{"model": "CTC image transcriber", "dataset": "numbers of one to four digits printed on busy colour backdrops", "train_examples": 295000, "image_size": 32, "crop_scale_min": 1, "horizontal_flip": false, "color_jitter": 0.2, "tokenizer": "char", "vocab_size": 14, "arch": "preact_resnet", "norm": "batchnorm", "activation": "relu", "drop_path": 0.1, "depths": [2, 4, 4], "kernel_size": 3, "stem": "single", "avg_pool_shortcut": false, "widths": [64, 128, 256], "init": "kaiming_normal", "residual_init": "zero_last", "optimizer": "cautious_adamw", "lr": 0.0038, "beta1": 0.9, "beta2": 0.95, "eps": 1e-06, "grad_clip": 1.0, "ema_decay": 0.99, "steps": 18900, "batch_size": 64, "epochs": 4.1, "lr_schedule": "constant", "warmup_steps": 560, "weight_decay": 0.05}
Rows from block 4 of a small CTC image transcriber, named by matrix and row number. Rows with one number belong to one channel. Each number is 500 + 50 x the weight over its row's rms, rounded and kept within 0 to 999. All counts start at 0. Numbers have three digits each.
After each channel's rows are labels from the 100 images, of 14976, where the channel reaches its highest value: "lies over" is the class under the peak; "strongest on" is what is common among them. Only what is clearly more common there than usual is listed. The data: numbers of one to four digits printed on busy colour backdrops.
# convs0: first 3x3 conv (model.blocks.4.convs.0.weight, 128x128x3x3, each kernel summed), inputs 0-127
# convs1: second 3x3 conv (model.blocks.4.convs.1.weight, 128x128x3x3, transposed, each kernel summed), outputs 0-127

convs0.67:538466556403503571479521484413442544523516517561527462440423492489506419460480441558488533350403452541434503460569548481425457527503446446575467532503429481435545544390472454492520501493463548503553520477565498513566431498485555523493473514542479438571465560471598462451463481510491520489543355516520501487466456452432392516545396456459531526471549404548507517508465485512501525418580
convs1.67:494515443555428460517416567458444427545481479432495407440520462397512475540436482517505453492484427473492410451521369340480477494434552539472500469474491572520556430435430467536535421495507487504486433474492446517421491534498504496524447555476532610527526578483465483458475531479566513477458444437445492448480401539483503469362516463556524526459455400410452460505499544460517511529526
lies over: digit 4
strongest on: the digit 4; length: four; last digit: 4

convs0.80:406501509376428575485529417531466474471508506448581479600490571400528427423443485473522488524517419521487436532524469541462516465469423479451435488426492513494427506565486467503489459449422585449518563466455498537513481508505472413510438514525360473407434491458457530518499539559473406526463458448466521520437500523477449451478519591488504500430439460511528478574464398525563475496383
convs1.80:506504484528431535431401548532480470608436512527496489512484430555471367497497470532524495524443415395484626495521377537446441543479556512507479484479501515533629520560550470505554458490537431420534461503552421477499460505466453528495472468467435461497470419488532443486527551519467478438513457441494453478455476382531458581504409523432500510561517567528393485419485468422559459510475
lies over: digit 1
strongest on: the digit 1; length: four; first digit: 1

convs0.104:474489434467430488390523476447504488507480514462565527517484548420499575479391447389480558509498483487465467489487490464506474532517412501422546437384527424518517465493402499458568532493382591517482515469517506524424493474512558455541535556407538426503488505512454493473525416531541416445525535436422490504493480545475473349485429536440470400450404509474483443525541500524457451521588
convs1.104:466493554561495386520488549485413411447413481515457595550438532492475496534505421526537448432495546533456530447495445524488518487514506526516453408382477534493551472526500507515499606403570431543504518443501443533430438485419470462384477494403510530444448460464475439442512566539536477519511450416458474484532481392490440485449534455540467454573561436495539438471500400489569573554496
lies over: digit 9
strongest on: the digit 9; length: four; last digit: 9; red ink

convs0.15:502493432444448464463465519495465485462491533430511481447415567450477489441463408432383417416486452418521501482513426494485500464418434485430474494498481492453481452417515462398560471401465634516482537522511515508464462435441478536609438490429501369548454544540518478499471474529489475507441450438464570488475499489467445454519434460456493422484462485461495507508498485444465366427585
convs1.15:421505502499538420623564539489502493431464520531531534461453560436514578556508496514511395496499542529493437461443537468609481526458503487528451441468497508423390497441423459567541535451504488529491563480489464506462484445485469462439441453520553573457538637474485494470503513437516496560460519401456431430481432487423472439465531465582512575459464427392597432545465528557435527476543
lies over: digit 4
strongest on: the digit 4; length: four; last digit: 4

convs0.59:422510433447385462372463480502471422541556439543420399492518544532475434503488465422447446524556430524458603535487482495509490462515361465447463471489417476477465499473465496468508381490522515424473520521494508528461441445508422469531467430519435437475489514450519510536399517519426520518471410405441495428449391485511461524486421493481493502497408450488483560487447458460493437485444
convs1.59:473447469519493401500477450527494530525583462446454449467503503407517539499471478484397456535534473397491411462499490403543499407421430527455534535528523503473441475491401470476491465521406501424478462544462516456399521412556506586528535473501416536544559541399507506536437511430508497470430495481482467525356508514478510505477479538471542544303476497455472468496546528532472565479472
lies over: digit 3
strongest on: the digit 3; first digit: 3; last digit: 3

convs0.92:448450546360410607445432423509533491474544515526514469514543465505529533432463490474508482414452462572412529516548502392517528455392544511422438528510379480440473471440473486433481484484432514490543501412536518524534447475498423451448449385515474475498451499493548499479396575559483500562507482459527519467482396585453515423496445449437490458466484496491531492495489410474496481394519
convs1.92:428502493588513518482528474547516500488524542463502482473555541471427362469463439432562490484521629475504549510400507370540548432466464484416458513433496458490532553477465510562489531522417503526541485470474467520451590470546516458466532504511511508343589504464455592554458499515487466480407561431531511492561413594482623457506526469490448443410482546455499534545509475506444498495555
lies over: digit 3
strongest on: the digit 3; first digit: 3; last digit: 3

convs0.35:568492532493410425407535496435595483370507459429397534433533495515555537429471532518424438496412494506499467379501545466513469545439579533519518353584495511410462492417536532478446450549522480530501404470549467429484558510439485547436455517520473418480526531576515459494433543450494542434511546504512423466508538523526491447508397412523543442492502508477463491496480534485471505445516
convs1.35:609506523578480487433398549451494407521392520462409599467455498501471463521499474535571504424503453516471516442585435482441563428447527518485436429454512611518632523520551472532468468504497445534503482419481507529522511546451415592502512475439405590514453463574506469522490507548579511521483442493497462506504530501479415476505426458381498411536502455553525511499502453532549525478427
lies over: digit 6
strongest on: the digit 6; last digit: 6; first digit: 6; red ink

convs0.31:534435514465487573480498461501461528454491505405476480439538419601482527523488472512580512404432505578508554541560514455436447478505565435520492498477416448452510523377496490412496449452549487455437529420480454470559494462490493460437472486520419455570474439496496495472426507511359494521513416469433450415531454489424491517485386403480432490442518430545500536468387490477437474440454
convs1.31:454482482473578566531504567434507459588516532397460457496487501471425397541453524489555422496454493481494519514501445370524482450430538522466499506461466504499564461481469480564553425449481534484530468417481504451469533609516568542506495593525557609420569496447488434466395497469557492494466494443419466446531362525477468474445480468533522480454555428422525544576502523429507568432557
lies over: digit 4
strongest on: the digit 4; length: four; last digit: 4

convs0.101:454560550469392519451426428504486466508508538506458506535543516496462468476436497527542474451443472535470400445492547503473534486492469448462475515488412532491499573467425461467525498478531449490529378485548506533528540504425413404498495413512447408527498428411561503544480641528506487465558392418475385521521414582465544430517485457521467462487503500528460507463413450431481445388447
convs1.101:537521535567503565364527412491467453511476449397514508435497476486430412421405426514473485521553502486533574537575423391449489555495550514500506573516570446456546541507517486487499483517416479545372427505518439494566500480483438442528459441506520340527440460533465523521516397539414478449473435507529552480449529486523454512434529530461481524551466575511493601491467518519455463503492
lies over: digit 2
strongest on: the digit 2; length: four; last digit: 2

convs0.40:514481428441399504422477502518477479398589509492542414550525557536532518500420445452529482514533522508560550521417534462592457555454455482508501458477506591550426493474490535423471565585443544451600468516572421618385436451473507473509549469534497484551520508500493483461515576455477506480420417410590497498482538484483552548508531488526477580439441507506566540520397561414546524521504
convs1.40:475499468422446414500522463574480488564505540484496488554441535453515593592503459424455553610537557524487402542514547511524479529597418391449535551581496463519429422418479505510405440549533485514531476563420530445532466529503518507468455530448561519547493545412467534446510476464478465399402450501461490427453534458456447522549409518519473525422541532433539417542432479513448464541505
lies over: digit 8
strongest on: the digit 8; length: two; last digit: 8; first digit: 8

convs0.10:516523570474394465401571443588453461561526533554418515499471545507568434466504489520495435432552485459495452557577547491520512591511500522524536489462405526392541547386539456532429428564482506500494523471556528524586442501546462565524512413537495413509399448521485583565381567569438512534547482484453509446463479474495478501456486511473492420559525519487534458533508508468504508361480
convs1.10:506486488530434437486457476491522497544534464434510427416460469350517519517470500488448459490504419484471355476513482373515524377449434493452504503546507524480529480426432476459492394509433486476480498488474514448483487474558489536543480444501450564569560564448504491531416498464572516507456504470495484546405480573489460470415474488523506461302502481476464445486541538534450582418496
lies over: digit 5
strongest on: length: four; the digit 5; the digit 2

convs0.33:374446475394546526560452472517533450505524447463602466554515509509460417524493465511557533455517435555440598566516550562479569455515440462499432531499458471502522537619453418467481437401488520449588543468461526526429547530509468420496414540560376490443503541475565516442499474547474508521500460410524543459515472460455465528463472559469487527476502442527462513630450392514508527499449
convs1.33:469488467519533484490497572485441461557382524506499471475456516502515437452444417547513534506437517436482609506471461480407455541451534526549510444470499447512571484602509479548445401496463493413511432448499438441537506505431426427409438454464461546419495468475436451479426478535526323405516496452516522439489421409475488504539474544451459543581516586461489520560544501474515430495503
lies over: digit 1
strongest on: the digit 1; last digit: 1; first digit: 1; monospaced

convs0.32:493399470433424600560483448463495489521482534538505443549482533467479498536428415483517525458441463554439569488580505570546485447465421496452473492488494444416456496409437398457519465425566583501475538407467459453552458551527552380498399511496461458540411476479454559456445523526515489506515489486405535518468440555400438510480456485513431520543556524538531560532456452537561416445561
convs1.32:446474497504533557601499456453497501570463463456495410474437491486406388503499516525522418539481483455439514470459468451489506506413518523485458505486537460435470554480424465572529370504458483507491471429564415429482475587483456481515428482523541571436557582455473452418415492509490528531515534455502497433574389541456533535373565482573607507475470509385544517494502541469459528459547
lies over: digit 4
strongest on: the digit 4; length: three; last digit: 4

convs0.50:422519471474539490475511449541487523403464491477521403584532621556524473473427450526653484449544428540531427511484527451566548438429490479416509477530468582605546526498483498450436544428526495483561475445503462511478457468555433520485462603501480440457569470545497418538512514486476498455379437423492506433570482521474524497466457416504564506501507530547384550524454479512521507421436
convs1.50:565463504489427367488470548585495493467509538512516513619471518448532551532459416476454560479539526508586472621454418622504485535564550408461585513482439499529447462463499553452484505507545522508492554574548508491538422545459488362541482503449613500445376544471452482425493486498551527444526538480459528519417484528448481483497470503456459483522428503492462453577567447499437528533548
lies over: digit 8
strongest on: the digit 8; last digit: 8; length: two; first digit: 8

convs0.49:467524442462423557478419470556461440585624475416565465574473524387508568509533495406529504530526445469466483493497480519492566482523485500448493550482398526564503445625473422460488434462510487454538598498407520582429510456501478495456538385539455503528510536499481485399511538478485457583526500429507456490442420496509450458501422555435443448411402446484515465524492484493511479535440
convs1.49:499548450567503552419449573524454428507535494525520545457500512567482410431505463515613578470502518453484615494456454500465512527512548517558428510450486477544605551611537515414502530517523398473479489487490480580445561505444461397468525501450402474492466403535511512522524498511450502478458464427548574468482449449570553470517412552422447511591471582491467558449489447482515425529401
lies over: digit 1
strongest on: the digit 1; first digit: 1; last digit: 1; monospaced